Weights of a small class-conditioned image flow-matching model: width 256.
Rows from block 2 of a small class-conditioned image flow-matching model, named by matrix and row number. Rows with one number belong to one neuron. Each number is 500 + 40 x the weight over its row's rms, rounded and kept within 0 to 999. All counts start at 0. Numbers have three digits each.
Before each neuron's rows are labels from the 100 images, of 14848 (inputs lightly noised), where the neuron reaches its highest value: "colour at peak" is the nearest of a few named colours to the mean colour under the peak. Only what is clearly more common there than usual is listed. The data: larger renderings of crowded toy scenes.
# fc1: MLP up (model.blocks.2.mlp.fc1.weight, 1024x256), inputs 0-127
# fc2: MLP down (model.blocks.2.mlp.fc2.weight, 256x1024, transposed), outputs 0-127

colour at peak: grey
fc1.438:554453543474561475468479469537429536534498493482471365508508552479533507534500483476527407553519531530527572430550545514482476489553464483466579530458502465505443481550488614492513574502486447542515524510505536465542468467518505516476465488510458508482524465555509513507464552515572379439527429547494493513621529540491497504499518499534561537490505510476543522520467481530502451511531
fc2.438:475547551519454525452484525443502427549461463434470540455464481405479497477531496502561461476480470496515493513550520499539562432453451540565489520475525470535482482445545516474524465481463627478503470497506457491427460537525452514465465430497503446464500501554503461557585483479596453500523536447484537450554507410539496513480517469502535510466493491469523496505433465524472490431559

colour at peak: red
fc1.642:522498530528542596505510487549550538425484537579461527523585475570427510499491471455500508559494492442457455481471589532485564510450519461547549505501493451500423514451432528516455449481457487570559467477523547460547494437483469499471466446534486497507476553484514480457526517494497453523559497530489486520543577429471502562460483527511469490436484473437482503496508462500543501477492
fc2.642:478503533487458505491452506495479433488543506564486534535505482451468523512506553506518506400529451494452494473513537503403541488550502467487505497441477512435548543503462538520578457556582424556433521463546505480471513470439496442497475511531502491417548552569495495464484539534460573466473464436509480506525493396519514535529464500458544488475506505503529491541486479477474505500509

colour at peak: black
fc1.537:455465468506462475504503557569443460497491476521488409484474545570485515481545465429479527470529598437515484474450498473515540543481431474458522497559514486502530516486487490505430498440479521539469554474512517446504441456496465549514504478474518441476568547461488523541457506511626442477446502504553497478498543494502402471519504477531528495565472563445477451575490487485496515498548
fc2.537:498514488509503474521495520499547503472483477536508539451459434549546510496431545539507496520521565505467548495460484488457540471542502527510420478489464533491481484592449498491513435565487471514549479496499545544475516571582525478502495485448538429506508490473550478546430497439497489420463467484476512517490611493564465534464549529513556484477463484530466485596470514527421454525518

colour at peak: purple; blue
fc1.754:484550522528482512559516383537506519432512494511476550499489516417436490535554568509551468546511469500464508515494486493454424531526485488564352514456503427587469541537463551493530549491511530500468451545503547513545523440525458505477437574524525554436476572495471522524456492545507545509524533464491490469518525430495459552487480502451495495507436482461576506447550503605463476508495
fc2.754:468520523482562480417505521498555480383505449529489504483503519508499392518512502427459471485485509486511511482494504460477463511466543490423518576516553534458546494494572505503501496575493545456536446452491578488462522546491571570476448506573476546430533568488532424439473471519479493503554551465474418466562470411529440479480427499465471508516551499474432535532493545514485467491447

colour at peak: blue
fc1.403:493579487509505518463562536487499454497479479560498475459461550518502555497441386485451477480442499447508521478497461482473445450476483534477508524494489409460551455510512537449528552453533430496563529532433418485514515522567475523458452552472506436449466488477557456506508541465583502540528562485488441449582590450465523498482531531529479496503484529471547499552486481454554489481416
fc2.403:466453462557454510562468451439458494437503523509500528487548558515476401533513508577496550481454423543523504552488559452497433502496440498524530436491448515568456515560514523428505470526476493528447428497528477489487516521527567543474537535462507474534454511485470444546493554565521504491451436460553549455443555377458561473501473535601467508499525578502514532520453450481490527443525

colour at peak: purple
fc1.308:423498521507492491479525505546519501473473448489476511531521413469535495494480502492481501528496477475447545438466507563518472496442564540521529433517559484378514602478481487500455481454471504539566540498523422508478467446546530521580469519533462418465528491524541490456479442559543549590568499509556423455492469490568383506547514552485488460499488476546506455477551528527454540535491
fc2.308:497572494470446521557494534547493388447516530450551488441477590499520492568483551492560485494497529547502598454481522501479479529506484526467502527476559497505465510583452517555534504460538459573528544472477514435569514541503470553501501477502487468518493554513421510511509469538578489456585448499425492437572510471549459454486479503495461456518463390527444603591555506530529529584494

colour at peak: black
fc1.546:518494573561505543473462523606438522450501499503506413451568460498552467534508527491534505482535431502561432480516470469520579566595545527501578498502504474448490517466468476498547464470511507545500489495497544523544513474514469447559477472511385435546510525536525493443505528485463534516536469546489499504484517468466518514466464552462510506461455517502514504453470447497495526456408
fc2.546:481414491463478498522475467495509493511506445536531485468475427512444544489443466541524464574449480467539459489499540456499528537530428565501539497476544444492548484506511488525494448462506556559505435398511537502526496512521555459488466506485595431554507539468509497587494518522473543535495527524542445475486512441485475449455449530532452459511503563552485554432466546536428531555379

colour at peak: yellow
fc1.304:528468486539506529557502538574475462474459499490522478534507510497463457511555509500626552435449485478494538509469566471530514527522503441555496518519523432414501475497499505563451414501408465424507497560505524490506508503447437436476515473464499503550468525536507443507477442552557522429478481513468471490482501459502494497502492464504516478561481527563429526456462471465480529616496
fc2.304:517524509516480483500476465526549539516514543526556449558516452491492636581487533464466490472539570469554536503542403446493605479486527487433532433463485480553576459570439472437462492479475502569488483523560428493492538571499525543481500504512569522488540534510457518486508493424426488505532514435482404471530524444485479492461511557469405465560505534474507521485497508466529433519503

colour at peak: red; purple
fc1.597:533498516558490493494537532486558509578478456493498515485506526497492506436468487430546499578507514494476546415488505452431508519399608493492430596504432428473469564495544549520503452503455503464444514499483441504522549462500497463523503516439474532480552519486479531463467453484492503496480485524524550557488486555558513538547492511477517525580517516486532462517556447532502423515511
fc2.597:486514444509469460437517515519503560583459549478542491529528432427489505547475532515474527437509485426487509540547510530430503497433512466454532538504437493480465479535504551420526462530516503497506581470553500494513475501450515579470528528451490454525485499513469519485401503530542536525511458450451484464492481517511556490446511460529492482554515479537495572522512352498498481483509

colour at peak: grey; pink
fc1.34:508479520519543586524469523472522588533461513485555526540503500496464506467435443469501437473509459515493520561525498550510440527474494457496566577441588500541536557525502550465530552514431531503454534540569495520470549454487489448561467519521509545448451527487484438524517507481511450498461414502543458486448487522459536562483504510536528501522462478521457480503492521526489494494509
fc2.34:472505474523525483505464422445471509444583506441514483491467515442475493509500503518518532524560545469429515480465505455536481476471437414525443436424482509449495531531470516540500492514571530536534499496411421538514579487533445506492504470467487490551455465501496486517486598450488498448626448440450458543488538433466509475522412522535516491416474513557500490552509510537563470555539

colour at peak: purple
fc1.641:503497509493499525546558491517465519481526479537491549548442490472469545493561477414552509460543482482434543561508484548489486458523513480471444490443562450544468520593485582467476526505496486583481473521428503488503504567502576502581566608472495474445460519525441444513487506473471481509454574438466441476508534505459540581476501493505510463484491471537449490423507490503521483537490
fc2.641:530488572569566548565516468532530514429479451520563469528518481497483457444561459461508534526458501484519462560493517562492488518409520516403586488509453469508532498528547489533467519485509542457525470511533510470477492503467501558543511502529516509491521502496539542412543453408558496527451492487513462471539436467435514478501396537457475512495499419501513418535524513495413467476470

colour at peak: green
fc1.600:550461498526482501569473504553439439503534552499497447501472504516485495496440455567471559445494529561493501487510510469445512482436428522549480507473435471521495509473462564462470498459549533492489516571502552472503509601441486562443418473522451490578447511534417485497569486530463513465517468523557443381500471505462501478516548486496554400477438526534508460511525527530440520497481
fc2.600:534605538527498525468574473538494557458504480543485519457507490493613494498451426461442486499541499496495486508492494455483504473516492532511502479533437547435535557523448475521538511490444553480476452436453501476512512479509528522534522506540521470380554566493477506554565531518529442473489555565444532431512453516496460500538488481477446494465502558425534467490613572526556479495500

colour at peak: blue; purple
fc1.248:442429508519557518450488495447530544460433462480419507456395524504567508521471553474526425453514459532468578561420488488543475453501492541502479496429474466512420465520498466491465469558572455521508390504471538507519453515466498562536475552508463508478495479513501504430609552509529423512524479471550564604510531506457633469486499467481490581448526485528489480469561495500565468475494
fc2.248:454506428536512560518500499490498498518461560477527467452454465611493480540446475489463481515376478518445547561513556492552519557532521478411474459485586560499481509484521469488474506470464506522499377493480564436484543504439547493525499488521505473479514530447500567440574539516425473547440495530523572488546476589540527509419450450449488501463537523519536487488549523534519460452571

colour at peak: green
fc1.614:532467553500492439458564523479521536446487508547513529551468517457593436538490449518514467467475386499511574530490552515616486547501468468500526496473485414481486436507481480535567511509550487517502537477530549515548532504548472505432481501447458507450461502496421493494517537588429474545503488504538440522514466505533555528428521496478489477553493520474491499435489507518481480451535
fc2.614:512480537519516475589508497423494464402469500493496512465516454554407573522483519521569518580497398472510525495434489510582513486513541525524534458540501611529497553544479505473472515628427480526480470534542553555500469467476461467455544490517505457533572536489545493487531490598500502504479517495506523520515427457465573553399480500506533543549506476453522530488457470530499449468559

colour at peak: blue
fc1.493:481461393508517499543522413480425509443500510482430496505559495477492446449468563500497492512490519520536440492550537455440500488506529516498461552561500508503524513483553513528490518517452560514506492476520539547513464463456502590522507520507501545479371482506469509486501492542565481408568502458546429499468470539534532489513528554535529471513443485546506509472519526496472549522478
fc2.493:527544421459594510490501568526459468424484474539489434546485541530530549474564532523447483505470514446528512493506391437485454516522483480509451513573445464454532432469544487456481509518549590511507450456527500487519511479535514512480476526596504475540525499467499523468465529461465434586547458440497487602573518519531534493478496508503465509472530455451482498498528543520474522427465

colour at peak: brown
fc1.508:521408486515534436558440532518448535534445520478508525491536602451511430536537537536499523501499522473580501544526511497460526513542506531515389542478488487511534389522525495458518472521473469490589486497518453514517528500538497411516474511494487518482537491498456503552506564520443482576492437500539502501540472554478543551512521557514478560508508481539496462489494425510517494482544
fc2.508:536474566490490524475505566517519499579514460490480523461535499423520559542493502532533461551516442454458517497485475478519495476474515524555514482511546461541412498461538576450483441475477555510461498562491533494506457477494550486541459530437455496545523498485462545502517535430498447510537495476546555496490458510544533434437572460490474466551479539473471510502460477504496464429491

colour at peak: brown
fc1.230:523518441482505427576503536531513511529479530587502499499540484462508406479569533446470569534505533521511526490516499475473452475493552482476555606407470419563519512540460457457471521516483510504574525492456481509528533521481444476515570486510508534516489440529516631540547511547532581492556500548511585470516482534465491460558504454530531544471460514508533473535416435468563516437436
fc2.230:513524549457484517542514517559481503480477509560451489522482529489540569483523515577503473442520519485528492530449507515484422441520461525480519544534481446564410441481487534540529446491544502516499449501491462517479508542498619459532468496488504590579474520580516519521553484512521433451506542443524518446457526472436461511498444535549565487448535462509518490524433476543483508487477

colour at peak: brown
fc1.153:453518471490490484484551501484459534510487510597499524580490496546512524513485522520546504391521468498529535510530447477516542440482449554500581517435519506456466471517551523514433486517563514499487459489520503494497496522516556426527507534498606552382503431458479480526481494506506523459448455569492428489506504524459471430476463530581534486514442499507544512446513419604453544498485
fc2.153:452503528432483480495460457495508520551496466532471481471466551470527548492525497555524548459413470573482495536505604506442469495502586481510443552494509515472515509524559503503577496532467529470481495526442507435523552498537401521430475436509410588472486442504445486535533513569454518518488468514481416542519519435514482537469525513502478577449543476478594457481525514453536502479541

colour at peak: grey
fc1.386:482511498447526509442552538501495550505553445473497531508525509507497480472467468558527585479476456542465431513525475524483442534523554477473553494512499426545511519507554516486495493520509475549566462509399550485560510531532486500503472516455511423478494508490406457527428510470516510374469502525526404541554504563502530487526536492560495468519503459501553424523503572527581475496523
fc2.386:449472494505452594507460442530429445521503461517499512498509457507514459413532525437483560475508475444552470517543518534480470542481499438587479547460494430507460516465482555434438504504500467502496483502548420508516482531450485431516520473476523411514523550476537407493413576497414528536550484500452494559481548566544483544584564469522435525446395536545534523503545476511520506512500

colour at peak: grey
fc1.312:468444519484459565545500519490532550531467522498489494463460563490525542484423454465540536486486517551532468488508528423521471434503481461462435514490487479448529532568491515400565487555529470493442536552501473477544498454531529494530496500477517537508616529546572569558505492477485479505409410446527453547488521480510525518491498454532517450512540515598531495536510460545444448511539
fc2.312:530536522496517580508554543476510486466473456469529521489499504544484560488563523506424550513474529509451543568492485502518502496529554443469514526500542511466534530467432510508561539481498536463414449511552455432485465515501441459479435511471443448521586531551504463512592456419446529513506479558447523483512529478492570468470514493467485541515507385443519567486592489466495492439496

colour at peak: cyan
fc1.690:474472469507524520500514448488510513544470505524468459472545561518536528526485499467493453512479459526439507505461481477413514436501556485480533450441503533499477557567476488479510505398544505458488481505471546502483472562431510465586469507439450515508455447538478508526506514385568472571545575531494485468492455458528535530541567461509479491495444505547515507534485437445473481501479
fc2.690:437559476527420529465500500502530530455518528515460590462502456394443474562555460558539561544506534531516527466450522433447525468517392474591562476526493459511513513515487492439545483481493507538483482433521539423524479462540514513451529477471469495497542518525456515503467525476507474503479552515452546476541523402496489457479494479476573447500583572467537548457436484499459517488480

colour at peak: yellow
fc1.405:494469543465480500544474516480480481429515473485420478468497536465469470567476516495528482475506505477522544548570525442470503512484466433562456503499485390553532453539530560425493521463483500546504460469497448519428520580505514521442521543527576494549487484533498465573536500464505466445488556492453485482504528496533515579450459503535519497539512460575509460518570530477458512502490
fc2.405:437440454515494515449515487472576530483500466467489458467506501509479493485476522547480469498488492414502490497475461427507568458465524506481523457505407588497520530500474522401446487462494543385514567518390528512544504524531552480500475564485520475510523488504545456513509455501450446506502495571540419574493455537494530487450471468495467540489431566431474547540562492462543459468451

colour at peak: yellow
fc1.522:450458557426555560547551474479487529448471446495488564548498454423509472523463441520546533455489470508536413457499528553544554501493566481472545478568464474505538488481521488443533473459489501509448581488508501460473537551572544433492495479461533501465549623483462501511567494462484475553507482484550515546470507469476518469495547512525496511502481473554486484523459537554502518431527
fc2.522:439492482490462536487531479556548542519484509590519492507524544533487535465513499479487483568446489494448420436495514515470531502502496563508499501496495562544530562523451514496490447510537492499469574555572517521529465461504485508491492474464542472513539536510472534423473562564407485528524550496447425557502495440556538507499477479520520573482466458580516459500505511519499476556562

colour at peak: yellow
fc1.27:517472437483549440477500478463443429484490408436442433550429527499482484437523471487467446533509525461589513486542493508480553408555481614448449481529487539553417514461523543485527490483532462535499529492508413470501483596472546483516517477511464533533483480424507522526512467493525413455492513501523429535516513475504532449540505467531490460464557439473496502488541502439480516570556
fc2.27:552539444593526551536508443470400564523483473526565529493496510614520539557455538460385482503493540483531502513483559460454562468414542512467489473489555524498501474500546470465454494569493538569430504491462545513506509512475485531530446452502467605482545493530453499498519565473478479525575488424449413508518482518478508518469491508444481512503523509440520536508588544507503479501477

colour at peak: pink; white
fc1.298:505509452452519495523535491569533502442531464500470535481505502536480524510474404453483416428513510476487466512502444439505487451522513604434575571556509540546498482520477535456498477507512478419536461505537459377513524538485550522553435487544492523558561487497513551477541433446495445528422479527472443540464503501431492478544475499479508528519503467529498488523543530532479509521492
fc2.298:524599531591541497525407550511504506470521557499510519517530482578509424498461465446459526487531519462463498472564488509510500501487509510539439525498569515539461434529418514536520521517477468494467501537475461496492513487602495463476545531458548507466464455531468539523533574453455481476450523485516513503545527427508521469623459481464519483557525502428549511456524543459475435559586

colour at peak: blue
fc1.377:455493456541478562513530523483485515456479530517548430466481524517499458440466485498496492453513477575427491457632518583524502472558533524455500475468553487414527500407473535551512497500570456543531492584548504511507418498458479493568450493482480427462537464511503580484514401459517630428497466489515507490485500535489511434486539545498467460526434485461471464601415532516500478531535
fc2.377:527508514569495518475524585410516530469516552451592585442516573509502520555527478431508492570489501533467449505569497494526514503482520558472444477440504418547491489517507403498533504511545474546511499494461485535498551499460535536526496543472485450513491512507516502439512471434459541562548511435473474528543511500420539483583501453463495522502466456493507511498464456475487494543521

colour at peak: grey
fc1.323:569501509510462442518446513472513552509484581523501479532498518483491491517512517491486456531413480466515486599459555510524437549480476485446517558498573538498460486458499561475575489512470546490486565529522512449482552512553483492546484565514478480447560484522454484531504536488566471462540453573527446457436527562498499578507526523459552465500459459427463546523476447491544464515526
fc2.323:507524475476468409528541452474449466434535524520451448532447519554549540493563458500512513576553453465470484641469506477511545486519491554484518466500482507525528535466474445460506460529542551499474488527432451479482503537393531474523557456508476489498552462522553537445466516525469540455591553556467518486417572555460497464491453523523455498468495493604483550454536440527486458526473

colour at peak: red
fc1.269:517496534526481563480463524496546511451524443562564506497475441571494459517535479486555517536545477522446432449484467470497548549523484508479487576614437440478379505515490544492444477471489489544486484480510480525537573462488486414566511579479507425460426448477501471486506492477583539490486539501488536473557478487553491526445506496529472500526509512555461530480512523419457421484481
fc2.269:518493485527502535506510494488528494471574469514521497506479382492483518510448488496494528491498525509508455558437553491534566476469468483489464471508506505446570469505466531466485484491478551531557504489482453483477408516452546570570505452536603409577536468583538463407511462473493487586527421462466434523461426500552530541482486456504472525521498539439452505517538378478457561519454

colour at peak: blue
fc1.396:512472472523495539546514501476495438452530540572535531549505448481480517531494509520428492550489428489473526466519404447502473515493459495521475517534527504525520521463408444557505457430484491512549509503499491488525473569413501539591517494512471401525500535544481535528515456455523472457552472474482465434458519579574447507544547497407546469558530524475481536535461518457439505529491
fc2.396:432492548533581434444447548478514424482538482551493442526496559483549496479505463515521493487494408430584558476470542479483486537524503593547560453456465451548472529498452470479510506544490524496486486471538429501460576489515535498506476484563503443459526497497477471484485510460508534501541492474539451516544428534492533471545483500581493460562562543504500457539440586443494473479517

colour at peak: red
fc1.307:512484447563483483478490526546501514513549534464502544473478505523456463434503582423477449480512570537450432454529549513427498470466432448454563455560504439547468563462553525497565430452508532512530537535511487515532556456512524487495495537527464483471514452553492552502458494524510514481557440505541492435464523509503456465444479521453482539482465587406509521421593471507498489455525
fc2.307:523509493547517537486490508449524517422542490460536523492526477509484518465474488522511516530462554489444533497447464513440563517414492505404500546484551495471459487452567531503521494528588531506518501513509565522514423544512509526494556460526503441574478500434539562534448559448486554506459471408476419495589594467529511581473527533516516473499500495505427571549543438500461472517473

colour at peak: orange; pink
fc1.279:528545550431529553448500532487500524516528578545494488471367496482481475520538508551454488509492528470559508461510512488495476487510543499447481442522502494489436495489568510546409435457483463493541505527520494491547567526457440468509477530565536521472491563562416524449466481501478413517416486503485439548496525504491535445582458458541517480525610504492453402546470468532472532505510
fc2.279:529511571493531475524437494442504402480486506490508526494523399530469485576508468449511443550558523489459510487469516473500529493504395506504528458500441491530452546474507554493527526471516528517495551476531492463461515589471547537567512489481452452583519484487529521550476492464551490482435534495495468451455437502572530547460464465453501430586580568494468585470484438492454484448497

colour at peak: blue
fc1.631:486525453508569508516528459452519474509470570527476472464516529520480471472488578492514490537538454430520501510473524520525457498438522524539492480469546491509464559470483541493468447517471535575494454506407521522558476517431439480563490514472564522443485440504516503464513452489518512492497557475463478454524509524427558568537486600514470504551476588475530529532473446565515467480431
fc2.631:573467519439457485467524527482533499503515502500548504509475505505453546522501454550507503450515513545528482517456479471448493464454459450509570471523504517471476416546553529495482521446550518489492440582387485474519455483491503534475526419503467503542459435483454492517526509440457538500389519473566470531461513519507597529494462555460520482497454585522574499498445537540474528541514

colour at peak: red
fc1.407:509481515487437528447450535532529474508560506489470563547466441509546504453452405500449520491418520494560530473515500524469506430472507463479521499513537451469445528451507518504494507473505523535561537504493454476506545461550537479535539492497438469434507517522497498512440485469558462545549508496436483501438431522539469492524549505444479467464410518578467550496441498476489413452464
fc2.407:528486503468396493468531499497445497526516480501607504498542463431482558551561527470505535504508522481500501462475527483447520529471489508461490523414531499567493500502428533484484488465563402482499552483459478485527471505549492500493500532491474485583530504555517457535371563533503497535481448450496518473485486495557452517518475465487487512506433529464472528560418432544497436546468

colour at peak: orange
fc1.345:515527483591496500448468517503465467522496453504521455535534554491509500457492419507570470495560578517460524488482518465480497499516384477474553528555537488534500513459533493449542480418580523476438502487479412557537519500545472471513501547461498636516482613533616434497518452498511443439460456489484521550545533516408501506545462524530556501523518472516503427511542534508557508537541
fc2.345:473513527439411473485561521515466562423464581487461454504473510460484583413540487484434440432514476434489487521500485447540513537468535472495536481518476557503497480439484476527486512489486401515518495467505508533514507467514534546495459551517468558441526529464517579535548445560498514530489458437575465489547425422518440480513483538474514438488558449499455493498478481502524607508474

colour at peak: grey
fc1.689:475406568453506541541488494491467540541565497464527489421445505404485513532457566527434429447495524499458454445526453445428553460521445508426526519528511440517593495481480512431539452521529492523526462530463545494561492456466460560522492517488485539500539506580504570505508446421546503507509494479447483469453555593510498495449568548475452482545522464538457500583494464438551451462495
fc2.689:483579575478466511476489535459507497494514584480469551464529536563510515552465514437444528438526500481548477501567532494448505496491528436527525557549488515477493539455518525499503468424494538520474434522426490463501456508526495529436509506491565485453485442469480482515550488518419526557581558501498583498487550527493546498484482467577529562494513469539454571535452484460492455524549

colour at peak: cyan; green
fc1.633:502535491484518463626501528524441519457486488509543478507462494546488518406532484529479503470453503525567563502520525530506526506507535468528531556519511494484535459471494480454524503422542538511472451531520525616451485499470536454463517491442444520459503544443462509501560440462498518472524499468423488477504454498556537492529491424518525588520585483505508437568453520479580540444507
fc2.633:459487487484562424451474555535485535482518552506499511526479536482471440392478580523443476516510552497497540433504498469475539518454498497525560493454502469575451538557485423461485487519492517552511471529561511529482480514508481475521467515486512543511461528470473483528562503465455530459555534505619507491487453428544538467503543521531523502437569462543492526487397547497520459544460

colour at peak: brown
fc1.670:506537496580451496490506460432437473499558514534547502460455520520540490472469440518566460565463500451530429441434450520507513419454566508562551516507407444494507537463497509496461461528493480498528545546590483468464512447519458512571447431435564505496451461533521474498475548515506522553517531523455505531457459445473466551472530483541476488513500505456553543567533466497472462520443
fc2.670:472500598516475518559509476478543462512500531429483555482539453475458558560548521492482574405487466526535466486489545534460492524563551446495504508484555505480493522485510515493562444478512495544495538505498506482488433413526511479554445494477518473468596567535555529530571427529495484542510528503541507453500477415500456447585468418496553485527538493516533409471521575545508519492557

colour at peak: black
fc1.684:512466461486544503469474509482444465508518500491499489561446541570478402466543549516465474593519595500528498583542568517487509483518535529443438457452455468534531523468501508549491554494465563479539460449488429499540491521492472545498512444510488486500583409500508481479549486485498479513486457514536529449517530512538482506577478470448493489441467539495486498504518414533514487431462
fc2.684:480503427506488533561479473515441483462496561464565487478458495533388532491545413478525534546492461465450504530594458490540572556527511537413537474481465546583524468491470434555461531479455467474498509517489451466404473506501524515548541530476478494593486505497500625489506554515502525560483534457509519462549451491492498499564482460488476525455558470466528575452493472493430504496493

colour at peak: pink
fc1.310:456464522496474486572454453551516546479468462473549529454472559519520558511522458589497456468520562499506505487519481463503447429503517499547566567462464533474536533505528538500457462540531507555497574480522565479504499537445462461583469460544459571518520433511478523531533363507467469547531549494459472466514441452461525469557500487481521587480517456432555459495432497490504546521523
fc2.310:441457553445535547485566458485490466456530541504446514484488558593533453540557516483560507481496537555528514493531441488510482510499482592453495451470510532565497428473524463449441489522466471479505530537484506553430526474491501550548512510450488577487451421514561513515452533534479514372470515518464490418487523453480526475506478457540428522474544507486539544520458449565549477564490

colour at peak: yellow
fc1.757:472464471514554441519511502501506559542509517511481535500486552599473471478484469474459499479462488558562543513495540462510420532485449476477484544508463484531452560516509458474473532434503485500471513485503460518545496459452522514409489451551448524445515487434471521470501411524485503529492479552574493446499622463480479549524549505452482536492502464509465508585542509539524531526467
fc2.757:518501516454504452421531494468414470482498496535627462556548463491511493469473541550511480573513495491500517503465428496557465491488564535542466483444451447570562442467492510509523541560478500521529453465505520496419548522501491464507497496498561571503490505437529533462524520500434538500499542501447469444492510483514465499542472437536423422447549517506501455590535517505545533546524

colour at peak: brown; red
fc1.11:535558439453475518490485599456409546500513470504476541535447440499465474523433459496479562482501547455484526538440536435482520531465544564507466541465507490449485496552529469512460503551526503519518464462486485528520466485556492499446490475528472537519519461534524417489482528493482467521451500568447483535494491476533487528455442515486525543578508532485450430472443518497456498515497
fc2.11:499495506474522470512482499544492440578535509470603454433497501526459459558434445486461481471535499529464503464518452459512539455471551495532500523496561488481508512468527490519507507519565528504517602502466499444546470554472498503517453549499489603465465417461496433498496532514504480504451493545510502496511469469555470414504535493474439528448440522529506496475482498481523539490452

colour at peak: brown
fc1.417:512511520539515572538537538460494454403481482482548422486503559502543493452535534496561573539503508504552499522562459519472483414506490551493505523483494479502452434408505475511536447451546495552494566512522448521520548463445504574548547491576496454492485523427491533511508541493532514500529483444520487482517513535527514563490530538536489440446438452409560468519550523574542524537457
fc2.417:468559465491552515618489509436495537532473502521519503562451502489506572457558528492473495435450557526451581492512506502419527487554516547487432492445476431499524494529524545469502547515529572467516494527507457466493403511491499482524545415497499515513515463519466488482507440584421527533551508480475594473482519484514472502556564502440449447457504490537500476492486493488522497537472

colour at peak: purple
fc1.483:448549484436448516492532515496496546512517523547526553493560514530420472529519471488507501501455581474487566469448452521504483488496484566446551495434531463561556476525499505473534443488492541505415498489488525494460461454467459495528456574451534515534557457502411506532631540446506467505514475505465495524474519447394493498484477417480455444463480573482514473453485478528482474492614
fc2.483:552447490540487461515543525484552576514480572502581541427422453470548510503500533518520553496486573473513539451516527476525467444481539537490496501484500601429480514483486555457553453447467492529540508523529466533515578478487495459464449468509489530429553431462534535518482562436522466522558507488571513478476486516489475477522479479474554513546434450455474515444479507474523504477567

colour at peak: purple
fc1.120:567502455453515488479461568512443596533559584451488455504496535526486472515519466500504424505462527473472528428561479488476478466465521525477440510529543444435479499532441530421519528571480508542531526502498478528512542434537521536504517547497487516464532510441526434463440524482528464511453590399553467433522503486513530553493335504446579481541490557489503505442542488493474485511527
fc2.120:558508502442458487497561471483474496506559496528462443464422552555552487501503454501510547517550521480460474456496498523437527524525467595442525542445468542551466461484399511471491492452528472508525433541450523598490476506432485445461460426484457447439491486478449531451544574432478527482464529363533535468501560451471504532478538571475534461555500454538483532419443451464496515456551

colour at peak: black
fc1.223:474489409555496498440491508486456504500522483554511496548499450540472438489513498498541523469471519406416462486518512536476479525442508460552509517456477476511511422460415497513463476498505476502397490473599526530444519535488482486498530471533550490484491481452559417493504533529524470491475469496557462489490475444475437490516434499519497484480451500526499491493502500516499539426535
fc2.223:477463438474510517490496505451508465481550491519526490561494512494423500541453541498564499493519508504573443478482469464499466497445462505559509519486502464453477549529486573491478478426447470541496477452520498490466505478487554505540554490523498525496516476486468548541469446495482483477542491477500447497512502426517486526410500507509425443427496490529532437475543487398577476509507

colour at peak: orange; yellow
fc1.53:465545571448516543481515559508437522485566533458558494442516453498520467448518502527545479492467521486450519460432497503502484528526530460471483541505552476581483507518481580443465521472526460528447473489572555479509536482482433462442503574538487418461533486515519438487517530434524437471426512477496511518465526601446461558492474489523567539561533464480504518458555514462456500498502
fc2.53:522446430530468466496557499379574558520526483540501443501487468521568445494490535460465487499453569493485501495483523456497491486467409462444508550581476492459587499511473544489465556520484514548550436446541541552514492523449499527546523483542502410523520485530486499546502450449482524515443512471513520564532392564465500493462497509500542508469491477413508516475502510508529450486512